Weights of a small contrastive image-text model: encoder num experts 8, 7600 steps.
Rows from block 5 of the image encoder of a small contrastive image-text model, named by matrix and row number. Rows with one number within an expert belong to one neuron, the router's apart. Each number is 500 + 50 x the weight over its row's rms, rounded and kept within 0 to 999. All counts start at 0. Numbers have three digits each. After the name is the row's rms in percent of the matrix's.
After each expert's rows are labels from the 100 images, of 14848, where the router gives the expert most weight on average: "top examples" is what is common among them. Only what is clearly more common there than usual is listed. The data: flat shapes of many kinds, plain or patterned, on busy backdrops. In brackets: how many of the 100.
# router: router (encoder.blocks.5.mlp.router.weight, 8x160, trained with AdamW), inputs 0-159
# gate: expert gate (encoder.blocks.5.mlp.gate, 8x80x160), inputs 0-159
# up: expert up (encoder.blocks.5.mlp.up, 8x80x160), inputs 0-159
# down: expert down (encoder.blocks.5.mlp.down, 8x160x80, transposed), outputs 0-159

# expert 5
router.5 091:401450483433479508471466376460441449431512467381440486457507510522511491467532473438462516519501556464456509498509419552489518461506430517429547438502587577578563542496514532554482511551509558503583553417466526501583489501483548514571563489518485456557607493450521457466514450404505502472467498507509482597514436578515448481506391505473559579577489470528546490513445472505441458495472557529535419517502477555495424574485549369528526418432510476492447606513451469517523442336551503
gate.1 092:508504551428448470538458461551434429429482526602594502449501502542594527523555488519492518445536466567458497538460619506580489452586467488525578615514521565570505524519533520557501501448531486537520475562549432387423467535488471532470493567455411513499496583496423447562475478514510375502550504424523559447492519527487466540498506558514427492507455606507432506523453596405462466463456522496508487495586503458465438518422514400519476491517501454516484567473373539571459570455510407
up.1 099:543420504394460417420445473436489425463478491521588535437521595537583570493505441486478489520439541566466511526475521436480492437525472526536528530446514619582529496577590509528507484534415518541553497476563520410458456598538557540467530495486388534557463480477439446512517504491443473496503463457571504520503536595466368560552456579493445453502477449454440539607494513484471426527506467493480467482492521491478480559500468400539526461536514403494491456476447515584474670518475469
down.1 095:543599475556456471508544380486518422513547509463523488511567453497507403496534464544509557528460505472559529559505480577472481569528576493558426506486507428578455511490442602469515454394572497504496479487498429601516538484523463516514508508503521504467532474489487545451446533521535540578499509489502493489507491487565468622532397450567431495450409483449572504445558516476454468528518417470584532413495451514594576546515433375346486452463520559544537479552596550455520471544427567
top examples: orange shape (84); white shape (68); count: five (42); its colour: white (35)

# expert 1
router.1 098:556570490461467511559471542490463583432478489500539534540586540482476470504482543507513545537537534539563485512465572509540550585481462517439515545526536558509553508476404400457537378414510495549526423500359387530456635504518450549423524496531480613524503438528450564544458500525546574522457547516519440502481534581508450403552539463511460402501462591510504516453428441439437529494583517457527570448474482427521518527441449578399496416526519454472460503506530486552489563443512468
gate.1 090:494509472589525419530474453436378444515505528535543525370481500558509476646448457482506489510481517440446453547551551523416505426479338488475493497504485449417482536503546519525498541512494561633587490433516466514366473587421519500493545498446559538471470504554423446478488491462461482467514511480501476556515540445529500564555525554525525427549518566509492444608493379449603506448493521511469491457554450475493478501488510519434466526522541490493518504429470453500426495539495355
up.1 092:527517452467546487443489492554605509461571495533443461511408520480515499494455484535588513539492493507527537443447355432535498563454496478524539549453523492542555485376518416496468491521534412389444529527470529419578586408528480545456459474531443460469521474456570494490516475494523609551512435462387574511412527645501484473492492452440498506493464567478552441374420583501562435482417528485470514486538485518451476486542548496438527505464468433521407519535484512588448557527511547
down.1 098:478461412462409457507529524626515449525559537496405599488505556486502495444563487460570510502537431512516456481490556486536536472549590440514549492415496463500513546546567598587488501568459561548599529434529460493479547515437488489503442504449536504559607514463484471511463442602544484537434426522521566552475559385493471465491516579417477472531592590538472589480464500479477614511574521479492536571432437504467497487488464539525424493568473450523511489480489448468632486577448456
top examples: purple shape (96); its colour: purple (67); count: one (43)

# expert 6
router.6 108:491443462576435430513494493519486499541354498490417494489512499552451604410533490471490474462539458564643545451580537445510516570524592467492465544501527507515565491505530476430513442563533579440549542494484636556492532518396456483545482501563480551496491452507462498472445514459501433576448494458538464442476567468529469490468506542563510474478632522522484486482489484481540498553517528506485465496504443635499550437563493571549487554541533442548471371426579440588492521521514613
gate.0 099:575517511586438524529572440480505521472499570517411460491547541510500410498424445521473354587498561482402418459445476529477533542484568544505426534513509399471461463605483477571522465511456622538520540532515471524444367486474567558538549572594457528570507490542497522465491502521527545556517455490510484520480468463503571495458513533480413537563501514613504469479488566529432433501439504463526462509505448527483514477503491588435597473598555532505364538458523518449552550449505436
up.0 104:489551580579496551490493532554517497397478424481437485507424456527499460499492462507536525542564552571460517516410504526442508469506442493508420477539470510521495538547463527511556466480524538535358432521546580620500468472424565522472461460520432431513444510445455545390519540518459579422502455425583511472526460497540483502580425437529549541489573480456585462515441604504472446502598467509504552467517535530542400509515420496463415504556450456440448630502559468596547423491492469
down.0 101:544416510470480442514525550534550434524456446519522583474463509476522570493500492551463523536508506613578451548523501577443511458487373488367511487486514429431427540369538478471517482532444544515466460601506541498434515418493467494559458521585481516506570521451544475539481448421537534485472615534438511465506468474495557531527444448562477463511458421512480482593502489531548617560532475502518460550599516482534553451542516522467463445524529440516379534547365421562426447517533487
top examples: pink shape (100); its colour: pink (97); count: one (73)

# expert 3
router.3 101:465429555532541546449443542409567489444524590549560472424458524433377626522454439511490544460514495454477521478557556463537510469577529529435465529472510399368538548534506503427512428363538427501486472531525562563537558411474586544552528482510507527488577519493570540448467496565549560520432513556495443536501555505438502517429513426515640563460497535527554471512595486466479420497429467416494466465481526489486498499508511506519460562528541474531435513551459587441528502471477555
gate.0 098:453503546403532627428469469529535441434524533502449429521450483570527519475531488443552468482432581410403405506535505529497512524385547484550459536430600497486513441569530560507455445487468527510468508486492429481492502492514559498445513393559436488513471437542420558570528409596448513421485504566535595527534501568488508482453498448493512505528446539596525469555489538511535477543571388489571528447521500419559628460559439570427508447481489489443438484496463474537505485446459560
up.0 098:498438569529403536419480503468510474423500513514571490495461499533541488540431467506475490456477502475396421574505499593492543554487632459534502556486516434480540645473420523492513462503468508578508421536507482523531499479449500473602475486575501501513536420550439519485478551515564536560556448565419540460488524490549448521491420477504572552461475521520561482592383541465562530500466406510540552403536538582604561509487461533463463596494440448474457583483447438581551528497509597
down.0 096:486535440409605512608504570567456543471496565536483501552470514469577543481521516490496416502506551498461487493508512475498412540493493455456414554538529438516525573456477575554487492401489463535578509471492467495431557393469550432411540470450531491513433491493504568460460508433478516565411393505565482452470479458454460460590532489545397530498531520597505451471502432424613482542502561441464583505563410497388442423467488460479556502499462496401566509458505445465511448415469473
top examples: black shape (97); its colour: black (89); count: one (60)

# expert 4
router.4 102:520546459406548486470516444558575501447493551405478473493495473501469432509514518454597537538486460576471455474534473503471456595466449496536508466565539527537377554518450543501533520479486413484529519532539443379553556470554529441519534479487593499487433528496515552505501604428504445418479400544515493446390559422470444527528529581537571481578488469509527475564526497434526575485453522536486602501440541573434429521475447613505571548425539555426526568440474412440540493493443525
gate.0 102:609504483565605417527507459564550458551528478608550475535481591469441462486557422522513529465555411482529542512498483534575537511449532528526546502484590533410559476524482598458578489440527496555588502516532450571586428509444590430539475539457558499527474462548478598504491474462493515509460482517402556511397456481491502579492494519424392542470548401501490520528537412540436445385590432496487526501475443494492485508486484475447569584468523473524471468566472411461552529528452507
up.0 095:466489559470484521518541496480496532526431524400520507490515429445553472581540568522426477458487513481556465518560443443426512496540531507418533482452512489549452485499375448466474494500440580494540435523512435348450495505550537449448555528616410557530533501479478418506554434528492567437540446456565468558536547460554501373539506506488564480514484546483486588410408538460555499594514499508489496593579560523514456529480505503506422461558481526543600506573549538491425605496572429
down.0 099:534432507448541504510562501546454490575507463489559506384505490532504348502563528527476586424401465475496552548553510442520416459457567429616494535534494564468505534530451519447588497526596538526590497527503590519450445607566493463486475458534470500560426493456456522484437473539510494572590415508556504525520512493493521634464480489436544533470535482497465518546375486484506493504544488508444469550565452540532539543550460586492559448495393424471426458554563467567484525464444497
top examples: blue shape (100); its colour: blue (86); count: one (60)

# expert 7
router.7 088:460467443404530440497521490576554448493563488560546552514465481518592533440475527595567557498479460529511511535468496461500550622545535551462446497498441497542566483421551544553561540468445440488545456449497523503527452543426498479508397565416470508524438508476639497496572455504419472578526503424404583509451505508522486554492438436599497538539552479457490444433583467515488461463489528541596485429481409470420512473546498539520466463572381591581469487528444452456463464537458455
gate.1 101:510465528485523453454422511517459478416507517487487562555431370557516524495375466484497460472551430498534537536556559502496481477466457544511497492482529490419514526388505468474448564458461590536559577417504616539389452480462438483532510513488494589464439452572536480463549513542488512551532539474514351412512456546509520499459484512497550508494476547462535486463480518592490641459485461452400470501506448527544514519493578551616434482520478633421531467525548537464530525469599468
up.1 090:541478446573574555501555506423555530552514496510572442479499544458513462540555474493456536594476456578495522528530452563489541465483602403535517497516501550572477465553516534537534454522530373411428406542482498446558478493566518408412428505520505464445514566473477517567491519458410514443530503531472477512482550475449527552592486502486502527537442418513381510573513485433485365537548538555491469490431639503545622501463490490411579493503470400534460475580478492541476521525473460
down.1 099:591466384535473416600494563450453447497500518519557539457525517548449510561559542495482435439456448495462502450563517429571487539492430553517504521476506538543529556488496431482503477444504492535526378541490442444530526550572489548523440550517420493522589453479533473466516562474553501509562622506508551477553538535492544527501522509508410524539488506533557500511371398520535566513540434521401498503573399522444527559503551472505592431411504629396464564572516427495450455497535544
top examples: brown shape (93); its colour: brown (91); count: one (78)

# expert 2
router.2 115:499603462564527487464493439529420483611615477578529510479505572531508518453537545489490368523473476513427471570430517528449528424518508515518552462434443556500475509549450458556503512575565466499437613455518575493521457485565493474488405458502455483569448582463481476513563401454503514472562530517452533476525430483529545438368443566428416496509508483449509441533526555543587460531519389483536547523529452527588484467552489395520439512469508489461516472512587453570523479495542393
gate.1 095:540434557465517515589448499533616644467544541501495517517471527502552497572479450405515494526506477506413528559480499517553491498456550504436528500533433508466461434433506477560439503568435512526489454516541463416574534537480452567513519501481419530422539472460536439554565467481527554433611442491534445538488576528513412515447456559435532510514535484488521553530454573579541553519501479480450395511461451557487478591473315476579428467508471547482498468470483609558467603480525525
up.1 095:523590434517553428434549534578513421508496443496530441558476537484462549439499482535528585418502481456508543381503487548445502477470461515516571486431423562474524507575532580376499489471537502481556510508498527557445488465500529540506482556552535459557497524557475465364496507576511467477439520562522520488521451469440565515563527443524432514456532573494472506432486454487481537495522569591512512465515495453469522479505668503381601550558599432557505582465520385421542480554455527
down.1 098:591437460492575532461452438538510561538436487494476534574430462483506456582543568595501534493459389447479473504457512551470553573501474523444564477546356527407476522594546522510465523561575518566577597518551472480423374483524521494547478510465488551478438482550459477517565440494413501542543523563477446514484487479583531540453575565489525573471423444512499533431544469443505498509515496466378471528525549461420453501474436468504565387511542464491424477496446558566518454509583511
top examples: red shape (89); orange shape (72); yellow shape (62); its colour: red (44)

# expert 0
router.0 096:448544513536453516493564527464552472494517559520456478475468504480525477547470468587482394493394509503489392464507459584506466561523536453476513464491535443554495621406516575501444549603465540462369436485557477496543450568474507465521511470518538507417592509464471387534514547504522432503530440452500583557503492452580494507560567428538440500516456449459502549517555581588536479577598393482514454512563444449552459524457568524485574493465526390536628465478482518463472505540489467
gate.0 095:409471457436540482494499549545565522541509371500574509493466510544485511474508388518558508575500451451495457432444473413538402480554386427549572523451521463451490511598437514481482507360528546512342545488506495531393461474461557502574473476458574452559519498492476471530507568506455489546464428472478486553561450489473449558435544470549463510587393482449453466469545455527526573488537479493478562451493484552497542607499461490474588481534489490463512490557574459556521495431590470
up.0 098:569510499576520495407445491454405444480498553601472509597421382451508462481535591471471495413484543529494529482493491550525573507515534490479436431496447499493461437419561551492510512561458458479570527502472447445575494458444457536529472525522426589442414434488547484440505534511531486505417550553492561512443602545495569453592431494400532461460570455587497414511486554486496501499529594477558514466567491479529473379591464526504504540448506429504524454459446573558569536586504518
down.0 107:460558490571550597541492466555457492534462506424488395448520569398451395484456432526545504496572446596450535484510445510548470569485443530428499562527491443476454421440505568364477448533570401496439425501545546485524501459479465542508488504444503410483475433500523589499522557558527505550568522570462448480559532498547526500512500539508507540626430510455517499510472479420423574556539514531408483509527568521503486559557593572432512423545505498434460529484495556515385499437485510
top examples: yellow shape (97); its colour: yellow (91); count: one (73)